A small self-supervised image encoder, trained from scratch: batches of 512.
Rows from block 6 of a small self-supervised image encoder, named by matrix and row number. Rows with one number belong to one neuron. Each number is 500 + 40 x the weight over its row's rms, rounded and kept within 0 to 999. All counts start at 0. Numbers have three digits each. After the name is the row's rms in percent of the matrix's.
After each neuron's rows are labels from the 100 images, of 14848, where the neuron reaches its highest value: "peak on" is the class under the peak. Only what is clearly more common there than usual is listed. The data: rendered landscapes of hills, water and sky. In brackets: how many of the 100.
# fc1: MLP up (model.blocks.6.mlp.fc1.weight, 640x160), inputs 0-79
# fc2: MLP down (model.blocks.6.mlp.fc2.weight, 160x640, transposed), outputs 0-79

fc1.152 121:406435481492534492474528478511531511536611529486617551487536495516550417459463520483573441526502505425533538457515467517514432494480513505482494517503509509500474480533500495519514556467553502526496455455566517488489453526459482503468485516
fc2.152 126:525573569534493558538467517489536446467503478472507537476480456579490498489520530494520473399413491465519473544509548524533531467542511539571468507476562468541552501465515513446513487566491516498520476472531509498590459527522548501550551479
peak on: snow (54)

fc1.163 095:540519529556448529497565505468500475488532513492507476528484464427520461513539479491475454525507539476523423502497512517468422538550509506517509461513504418482500500545399606484443546448498529538511534530485577509452440477497506460538582446
fc2.163 088:434507511540554507534437492501445486543494495506510459451576461646530507476472549512539540465511453481482544514531486511551534511471571436523511531463457502530478508486558464478456497530433454510501522527517479515559561526525511544516442549
peak on: snow (51)

fc1.420 084:490455476528516478530509513438392546549594510507523497510513541475495513500488484468463444546503492508510511571480454519496536436502473444556455493471567475455510479481525473535509525530450539518454462478529415539489585479475498464561530450
fc2.420 099:493442485546497519473497547576542490548422452457519521483475444406533471470416562509521515536495512605448418456527472506485514490498436550507511422505508512495435502494446481497534485522537573494529492476498595475524474528462466471466439380
peak on: sky (98)

fc1.217 102:501521480502567556558450547494446504465515500482574481544525482514514531477509426534507507509517450537553534577556544536599450503558511483555486444482495530511572530524512483541452543465539505440490504529502519458505451516486530567474511538
fc2.217 090:464505519493486421480521486506532555532516414499385510477484433493538530468504519521497539475513514469514491487480451486521460536496506462468497500468524494475546474527504548510501473463479456495470508535509460553538467482530514555504501418
peak on: steep ground (38)

fc1.140 087:511491549461524459494472538442474483534525548483479496511474472513468470495499545509479521488516398396490471545500482473454488511541425500498519466485528420513522514470509522537482475466507471509454464575482587475507491420526491478482532457
fc2.140 080:460463470511469536566515449485509561438575462521496494469533528451535497474521483490561501486583529580511523475529525551499514506519520468516493443544467530507457475507536475479469502464554575575546578487513489481522505571500487454555494607
peak on: sky (87)

fc1.165 072:560548502492494474546467492485425505475539535510507480477536488462567530505457500616508549473518477500482487473523534452508534530500481528488438557568526489501468469480491544498482566475514529570475526480595548403490512536578479494411505611
fc2.165 063:504418515550498516489545500514580546514503494507493477507510518509472467529547507398473490554487574521564553532514537500481528477510475526486571463473498521501497495486502448487580492588523493510560520543450464528509473460471523499623508417
peak on: water (26)

fc1.540 101:536500520458537560476472517458480510547493534448449455467493477555475446506419509507559521451405567532483461422496445495374482473549502456483547484518485441597517469519459537507495531479513476454448467490522543509497459528544488487521514521
fc2.540 103:511519437540501531496547474460478483518556545487487506505547513555443488539499535382503514536521518531464459531475572488450497505489465493605515482476526458464440437501520413513459491490446515477497518496521509521509482523536522482480527478
peak on: sky (74)

fc1.467 098:596457562562456516538537479479493527487486498489532455503570476518478482438461532526553459475451523505523440450504471502497516534490425415536538498513424502515533523474503511476438551473514573467473411559579526494539553555507470555461548462
fc2.467 100:454501466502528483433476487556527516484509529474438481483516566446545497515522435521485507480512399559510585541500563477531516469501559532443441497480563493505513480480573504576502438507497477529537570521499480498477502475431581428586501552
peak on: sky (81)

fc1.396 084:461525470478517479534528562522490541548446500471480541544482436490560517504445455498479535528499512462495500500535539472500431537478458450578498521517571525516506509470525476478473514417530509539504507453502495510531441482508484579451558512
fc2.396 079:514498546534540514496453444444494502534517464520560530496523507473419476508564520529437439500512477564449517545492470515515565517506549503463506514535446487508502541570503507518542493539473505517515501575510471465461566502486503448509452513
peak on: steep ground (36)

fc1.561 077:559523550486571422526545527504484558482451421396525444524491538442554541527504493491499524539478540573500496503568483479484469546537540549478458441488578461527387448502546473495488473471508540471502506502582460499513489495529524455437495566
fc2.561 075:522475503493437518506419510417490494483531510612439502447466461575468526519521535499540502466465432450545489533431469538488496452452445493523513530460427564474514543526461492505518508536524475541478509523476490513460487574546519571530619438
peak on: snow (33)

fc1.318 134:494505566504515493502485525524533580528447520381515403516491465522528503526475486487487514468506480381506513431547562536489465474538486523447487503544461520449525428474582466551553447503526466503490470529525481470541487508457450454530522406
fc2.318 145:511481472465482500487552471471479395501540521604457604458522515465451479498556518525487468557467544577471479546478452455515529499482483444526499472405554497553456532505428520451436551495501509436508509466437518515440497464488579540464476574
peak on: steep ground (34); snow (30)

fc1.265 143:461587495536517438416481527515496489502471517431517565486551491552539464435503452470483494500446535546462513357514559482466543546466466502538449486466532521526519490582430472497521507499437584456446543519433532493499512586491486547455522545
fc2.265 115:479469488457533504486496515509524518536572491481436550475497445459491503499452563485482506492524585522525500500442460468461573468516519500446530512556536488464479494487541509473452512469554451606486432543480527515499458487505507459462466433
peak on: steep ground (58)

fc1.215 131:507507482438472516451531435565459488547414455474473523481488479534473570585500451488552496463462518510475408506530538496548592487492509473511480513548560473546537461502420534523529505478524503455466494450543468454475577514478498470427506458
fc2.215 150:484457460542496488532466523431473502466504485509580562493460518524561475477553427537516484574566493463506495510518475488458518508458481451503509520508496531455439546518550459430528466443498545493549502493499544503492506477518469440507482534
peak on: sky (100)

fc1.109 088:482565490438511498503516519521450487490540467480586538548459532429506519487583462547491523563485498515486470477526460497505501430481505458561470456499536585461464466491475514542481526485523474492494552429440470468512441477477497473418542514
fc2.109 076:537450480571459509505466509557530478493433507458441423468516479595478477459460545480469480487494517523425513466485517501540483531520477523451549514461488436522513539517540466441486470545469453482523460543476539542508512538600521488561468483
peak on: steep ground (49)

fc1.603 098:535541445475594481544501471449442499493567498533518428511472486499542466412498500518534485541456457433524517508539453458517511468458502500591476466465520477502529493547462480465488529453471441580417594547451541560478511497462451527523581486
fc2.603 154:456484465501412536473410491468475482479513522433504491490495427487564504542541472478524464407501497504449462554550510462490543541509540525435500460510479485518570491453518611552484535573539487455534468567467511467486511473571452546516509494
peak on: sky (100)

fc1.181 112:510470458501529379538529489547476543562451502498504464405563506539516553503510503449456549547496467446488518494490504528487461548522533525452564507442507518579492516458512530430492511419481475508546530549503510505594550498513497546518495409
fc2.181 120:478555546453530577467510507469485504404557490503429493585466459441489399523515474474508481452514514539515527479499459518439520484459482487518414442523520474411476462499499479514488486559512504501431436449477472439432435460461497507474504560
peak on: snow (27)

fc1.547 095:548523496507429557469548363513496494470492499458480491550487591521468519551497497485496520541539487524504473482482483478454451440513539475510539472485527453532512443540496494548490438482459462551491567534491514463490509574444594560574526511
fc2.547 107:500504546503600535562534528505421512526492551584511476517512452580520476508486494491511536520490544451522538424500430430541508524544374503509520461489557483546484457509475531464507531534491459486546464479543418461543442521493500490489501474
peak on: sky (92)

fc1.153 090:476481510488557557515555546457483528550495461493496464537492481545519544527457430521521563458502481463530483476506496459541566448426427373498495455528508533516489516521503524463470529486487467502473473521482492526465452528560462523502493546
fc2.153 097:446475519502513470616541519469473495535507497475540503535473500522484535511452505538521510457507499515495520484495476468481523514432539475578571516507572473468489477489547459486558540601478533498427471442496595483503414503573467487568467464
peak on: steep ground (82)

fc1.479 076:517521492504542553536479504449503537517446512510487457547450522454560441554474520495532491544510537513456521507447551535545479537547435427614563525480450494418449425507437533446435498479497548529519503518451526561447481555524466476425544450
fc2.479 076:467519478523534455552475495559424439515603440406539481469567448498516494439472529501501438491499429490582451515523448480525490441450561506478509456516527501591477497515550466547516516463492501453459522533545573472551576510486530466617500509
peak on: sky (100)

fc1.468 089:518501449498469523474509470475523584490489441410502508520525504557542515497462459585529559568541532481483508509493574474527511460475470486546522472446523536484476519407525522482492489449515534426469547476443500514430510501551515463487507477
fc2.468 086:430571491492475471513479510548508423519492435552524470457539500466464470499467491459464438475448492575514514526449436545459434527478567476464447490492465422452432477541499457463453488511444469396473469512510532508454471422479468554524485539
peak on: steep ground (57); snow (31)

fc1.639 093:503548400520466447412577523488460533435532412526523536513547444527515473507487462453476493507515520500557555588478504564489449446500491485514580424477444558508518474500512511472433525447513474478500487541484496574448494510568452518464523485
fc2.639 079:509477559472482542522514468541554466494479515521528520498541492521522550506505450489622470449476492471466448433503505361503527520509470606502454575566569459477457539495431521485542474545456505515528554540503524517443509467521491483501532528
peak on: steep ground (37); snow (31)

fc1.188 083:509497548442476499471477533514488475553502524464494524542473507502551527473447495527515557542502484468554518453576468501563499524540508428532495457536539424547520528540488511467451454494474483475510545521525531440422560465463588546477466482
fc2.188 078:463497453570521514574557451464530487470530521459558506493493500543485543497534547465470500481464542492407456508423546455483520496443476587454476512507473476464420457492511473473524543481452502514420482550569453557508522477508425452514555472
peak on: snow (30)

fc1.316 099:465481452481490528496541493433462554509520543509604491541545513524581449480475528540539572498474546512482442484561510586504477542525486476444511519508498497508491435484471586543452519507497473514442562457537500509480480484481442472495487486
fc2.316 093:593550543468519451508461517556526482516496537507434437485506485494506495523523529479575442494538494521562502500454446467455514466522560501564502464480524498551517465606493496491500511511516513481587416555449481503544515458518466506496524533
peak on: steep ground (51); snow (33)

fc1.91 107:523473573550421515562437447482420416498545501515494520484571414525508423457532491537508446464534448441506561536501483472455526491539483535478448466482493538411552471510508520472570502511526525460508508484558505501494570585486483474455470521
fc2.91 090:477470419452520461463553531563522550519439466505533493492398566444576482506520467474501598561466527547507474522525526439531519453509480521487573494503541447578474546428533455522454512493503456514491507516473504415505427453441479431549461470
peak on: water (29)

fc1.280 087:580526553446514578512433478487482497403527511461464468511520450421517483489541538547552539497552501476502421453482456460491542445455497523487528475517554553554483512532464402486496475518507460530444508467533510535520510464447515561491557490
fc2.280 081:474464489477559428440559564538492466574563542514517519488470565533477490550523489498508478521532562523506587475483563485568533558476561507534513502461518445479509422515499545490519488502520492474530509636479524501488531517516459515498460541
peak on: steep ground (44); snow (27)

fc1.300 077:504537493473514579507522535515438555524558508475498500499496465521542481490512531568417508571538492470465475487433445475522555488518560449518481505577520505491449525477493448512523472447487514464562507413512505537440546448493573506428538497
fc2.300 073:470498510475499448457472467465540485465461518547558445498502505502482529513461496428527532474471533523542594489468512576500439496468457534528480547437461489513536443569436466521551555516507472557475518535499475510566471495536409482550485434
peak on: steep ground (54)

fc1.438 093:460455512491461481500502516502452501465502519532519485505495505489500424534552438528499531500475523455499453472429516509466503472457435520525469494506505514454540491483494543532500515481513442451444527432482509507468566420480497486425483468
fc2.438 082:560494447518592508561519529492542494514536452532499440472495458474508600520430539476491536439610490539532537485631460512510487492535560513454502530556530494520410478493521523457534466538551550492501483490528503462525417521545477490537480515
peak on: gentle ground (77)

fc1.626 075:492565521461565521535539463524496508568510595470496477458499570550461511455466532468502461476407476545504464478487459489459461483542529366461528495495532531503449472530562473517482482464409488544504506468538534498447482482436515470501523499
fc2.626 083:479477540557453452496539484540491520481511456501500428492550503498506509537515439540483468448459451456536521505506474490556520567420475525529426483517467529535514527406557604461450516505551531503537519490471498537541541536490541432511493509
peak on: gentle ground (92)

fc1.372 100:470534495477493529504499466433489532513482551477543477351546495470486526506413562538543517473516474500515483448482497491432450455518499429494438531535505502544526485587465516456519533496540435441497512529433512504458444429474493551546567535
fc2.372 121:512545534533575503533508506496519467478501498432504546583454543514488481508466525580409421511517568550459496469504396522493548525451557493536501482532477523497400507490477492506520560447423540503498471561499550541511555468538493496449535494
peak on: steep ground (90)

fc1.267 092:482436488548504466493448518418551483427424408485595470491516531569510524500523401535531500492547470468443444454486537523523498501549485569587569472514509561557473419482395494511526485509478472549586463507503552509462491481543481544464515481
fc2.267 087:539451477513506552467480507457447575485556495518414492584510479456518412426471422465462577510484452570535536530570473516561559495525553469431472545517490458513515558504540516513461505518604522489468543505539457464492542505501480526547507490
peak on: water (47)

fc1.439 099:473518516472495501449471456500414455503493549504505599430497497497511481506487498582473499544499457421520465551558504542502520481539522455490434500443469465454524463522466488532540558493515491489573457555536515563449526467494506488502534496
fc2.439 097:460458501535512489547557512517555602484561471494502423552488505444502526480474526466526499479482566546531490446459490481494525501453507502477541490525534499513474505477532509424484452496421482493481490432480507458554482479476557531513452478
peak on: snow (39)

fc1.48 111:542491607455489521501532469531534549518576456487548427501545483581522493553571491438534493561489444575538508472444482588484433429562499534486491482474565449504477473513450472553451513570432457467483558513450472546522514530571454450556554575
fc2.48 098:531512465494558500445491427494457493498463582575505509519536514451532510538517497454532447445564504493429493523544478522473542515539503524514481505538490498542480563494492515452446600453583550461538497445529484539476555522504430550445570462
peak on: snow (49)

fc1.432 106:539498462517454569490455503509461455481458544437535490417468493570426504545483510552574522535530457375463499469528404476497516542490529478536463445458524551545417476546565441521448557507533403470485464489536465529518493536500487570515556529
fc2.432 105:523449482424536401483472511486491537439504458585411487513479528423502511486554465368471463514505452571437517567566481462458489513501443498496516589533473467507557464521475541490529469505528504403540467514524469512481506498458448480449534508
peak on: gentle ground (73)

fc1.210 076:500555487436491497512556489474477438507520531460442426530466514530494459501465506501507471550488557543535443463558392470460489456530518445498477466505533449481436488441473384523435494489401491493535444478534468510485560505405454470508427520
fc2.210 079:563405495517445559481474534538447499570477412509551521474494461473503501509469500529520464467535452469452474500438519490522451455525441538530470495521463542505500504530512551479557513493542519508432495465498504513509472551490503533508547367
peak on: sky (83)

fc1.330 101:501510514537451401471543485543472492449455564469497487475469529526509502547544447558477503454509536484494519453546552459504527529490410502543530487446475531586515486473503461530498487412478524451534447471496545483417514511525491475459514493
fc2.330 097:474559494477552529521478569527463509461485507512509476523562440501562601524508420423430491492466545540507481481426529504566555416453451509502439487584528562507581468562512535469521482515500545586482471516494501548533498562501471572505472466
peak on: sky (86)

fc1.423 112:559489515479513443573486515512442508555513485553528495581495492536469463562489406470464459510484524579461508499593438468460467535442450447479478462492555519546528435478482520510490467526480491442476478488521567466512537456513410545456518553
fc2.423 086:421526512506411480438537485515511425546567512515520436538517494500540509509440531491549529523509507489492557498425497439455561524507471496510434479523429488482471477491481448449511547501471468511517572495468586523458540543546552526533458478
peak on: steep ground (32)

fc1.474 081:491574485506546535507474553458580483461522494438503497507487492549534541396540556498470542522483483443471513463483440528561498518463507512443528455537560560514537480549475547518486516550533512520508544499495435506516515497496539493445503503
fc2.474 080:493516513509524445505536404508496511468519495471533430489502516506444519542576539512505512448541566467476468533527480511459508532561520447559428517462457451506553530495530459470439487555432458494469451518533564502459477510525472501473543540
peak on: sky (75)

fc1.334 149:571476528571510468507514449524464506533493572508558421467508471444524470527514510449529515505547569484537529492483450526462485488508457463506490483457517485542427473523519487441527540446510495477530559508485523494435559488428465521461557471
fc2.334 175:465475464523397487536515560515555461506537519490519490506516434568534504468624520508545514532510457445535508487587478403449528491506464506475504425568546391499493459500551540460474527416568606473504442518544467565494498460430472508519494518
peak on: sky (100)

fc1.486 097:507535475544424474492560608470465495510610476480487528539474551485558542511480549548472500515437496467489562543551500445492509529473523518541480475434559545530489510524420508515493436567518519512527546566535502499483500580474472437508565462
fc2.486 100:594476518517472513538424491462523447411461476508493506437448485510552390456550492492561562548533540533503479508502484536510440476495480418491498570503464461488496563446495440481501467445558524545479504450439496491547509458498550525487483507
peak on: sky (93)

fc1.148 085:545515563499511511591517480534520459462507561513510481515435505540522493485561522499543534498468517483475447524531447495496469455483488424523463514423513511541542491542461529526496522493494387578563539563458455499560442497480526477500508541
fc2.148 111:531479524498455498469481529468426466512478520427497502491551490520492530470497434457546502441509482439530527479544532472483611535493531525521529436545484468462542499387485494508541486507526527465462509433471512548467505504546487459495480497
peak on: sky (100)

fc1.266 090:503457417576529466474500544467524478559456540494476539502528466557541550471517493502526534503429529534522451451444481551548465546495526492493507444515547529532483554572489514503517512474495451427513453484479523399491575483554488470367488463
fc2.266 078:491499560441474512476483477536450510446572433459532475459494522446497425524476476506449569444532487454451587509548525432471513447529500540444458543519527490447517446457476461508488484476533572507503490517551498572484429439406496482623522523
peak on: snow (27)

fc1.570 130:503579492490446396469507539493437562506462410463491420520482422497551458574462489423515497507482417502534493495532481548499543487541474570506508423500483558467494499482526471499543500517484485517496425499506512464487522523549504543496529502
fc2.570 109:505433519509533475512542494489566456568534545494442561530502591483557495463547508589537505552512500510491469561515480490521499540542509450504460509452505445529475484542526488519562529439457496480514554459531461539463534465461590560594437504
peak on: steep ground (39)

fc1.14 117:500535505519448430440546543472461509568485472510550401527466483435513447556486567478560504534502386547544481547487513535527560558484499586478448482524446537521567450486561495567520545463478466522490498510517472483493493527470439522560508485
fc2.14 132:490427442464569556540481461495489460440539562526462606443525534531481523450489464534452501489507561466432516477448460464484477463476507415527545528472535426507471545517459488461491475502532501508526528492498507544488486470489507514433484521
peak on: snow (28)

fc1.401 103:547487528488504535572501538491559484536584601444469485507441567496553428560551599460535447461464487516486483514557552500469508489470464487471533475443504442467477506466505561513533446474575549510464506529503540549528482533497575486465479493
fc2.401 095:498537453512518475500493474482421530523407480534524558498538400502494527504445456510519540511480533445552515484486467452516568508532482501519476516580533489534536477482589507519468520485526456512583519493548472420442503527493415589512501511
peak on: sky (95)

fc1.275 099:478462512515512403497471483488529505465586526499397525497522500558517511597423531532479492496452482502546526494530482501483469465525492489511439526531545506458537482457453414463554491492519490518533527480477514547474517495411511466541560474
fc2.275 088:480529483452494566486545494454415455539455460499584476465473480427474478423557455512549507507529479516457449498461494493476560550480476494494571432434428475567490522546527602507451521491446512505500456507521477438486511514572478509443419492
peak on: steep ground (60)

fc1.532 082:510511481495512525536490472465439478459502429506547467520499463508430444467532544475456457455499441476473422508521439520557505459470540454489521487429499506465502415480499500478438524486483542502494467556536507552560538493446468449500508516
fc2.532 124:518512493503570462565543456535491482512476477408469450490522538555535443436496508483470489519483515469536536554474483483480475594453536455542464485517506556518444485514508482508453524542477500501535537569466520572473503599520616509564521516
peak on: sky (98)

fc1.560 102:479533544512534506451495518528472461493470458554533543540499468454546476487489508510506526536419446433427519442545484500557576462460473479506491453496465475492506549510440473472514439503530497415472471477528495529490497503517509555455524498
fc2.560 099:528496471539525474584512484500515481513504482412507462515463528591401574544485467521531530506551551507572476511482549493457454533493507499520494553436546460471463416542551506507488512574441508493546532547490483539528553490489487447523484437
peak on: steep ground (33); snow (27)

fc1.476 117:546526537512607513441508549551473512479545506486496454557499488565495522477560499525458508511468497536526441517494498496469480497485473466473498514538498509519496485554499549468508555535500436512430466504533475533464503474435498613476524514
fc2.476 109:490513499536450425452498491437497473501570523582544500477492478482461464527509547456539506480516501497532502420467554419525481560515482493486518484488507521527452516444509466515500469576580472513549466483478535567527500562492574499467566436
peak on: gentle ground (78)

fc1.290 118:456612527429555544465517456519511488462509500527467519521480495492500488531532488416515516392500515447503510471478439485490491543538521507461511479494500555571532436519466525525488492591495443510474449549453513521431478509564508519468549495
fc2.290 130:541485517523431455559465540562513526549423477460511481422464490455421518532453490577507515548506505546448539555477506515441457442502493495506467481499427525449508544540484514448540514446475493475461462420528516442508490489445452485463468477
peak on: snow (46)

fc1.220 117:511503493509503531526478490481495468497450457475481508478571536502552497553493571502476472443519498420478498504580521526469503508427395513549434505466519558521513543465486493498484560472507514518473474527531484394485481563493505493473540528
fc2.220 106:497532505574509450495488467475557474513534490493540531488464485506488503615468567484555505533491451517495446508402525529483495555450525500459562539501435452457450482514577510477412509506452417448481480469431486489519543488497538545443525514
peak on: steep ground (96)

fc1.259 094:497492458533554533459470493493522540515495452473485503518544541496527465546598493501464462528471519523460570464537575456510561518456432468494567527486485528474496506441442452543476499478460540490532490456466502479446505474451414574463518567
fc2.259 113:435473524513483498553600553568496436531503553522565473465509468530435472496506531599467554469528475488495463408522472461471531494497561429483481476504497450383501506449516492560520500506511503501521564463495508490597436504510462581459467520
peak on: sky (90)

fc1.238 080:437567514510538504578458534505485581434517474510454520517452449544546540512487494466480548554474453569505538513413487450557496556482496508470457512528554480516462527431413494476516424502487463521417496417534501504451431466406516525494446484
fc2.238 086:543452513496399479403584529485547450534507537483533512488559547439477485566579474537555472427473501429465478520578521549434546528528524501515511445468467552489577531535565541527469537508486462503539483527538500458545581456548485481487552502
peak on: steep ground (39); snow (36)

fc1.33 120:542533476486545558509522503523449474487530496454482497466508534485531499460470527469530480566465512463558564450544558484476499508496501460554483476480462539577486425567450548496461539533606484445536524472542585503459562571425492528518502504
fc2.33 151:519468538504443458576491533521564498517411463557529448469423478473493491581486487514509503547473449610467482526440481508452490489490476500462541502475442454462477602513538493491610526479442534432507499548509468489520511419563514521446487472
peak on: snow (51)

fc1.56 082:579563436465471536513540494536515561504561547450491506547509489477567490509479472470465493501561494547465538573551524480469521498480446554502475559479537523521518461553516532435530530474494480396531584495510503505439495492492511469468523509
fc2.56 079:551514502468469457452495469543521501486530477494455502501538541438484466552482519517467472496476514537479549531546502520513564588485591578546512474495412486506536544436460461545431516559544508516531494539446452417470514442489548473556463506
peak on: sky (75)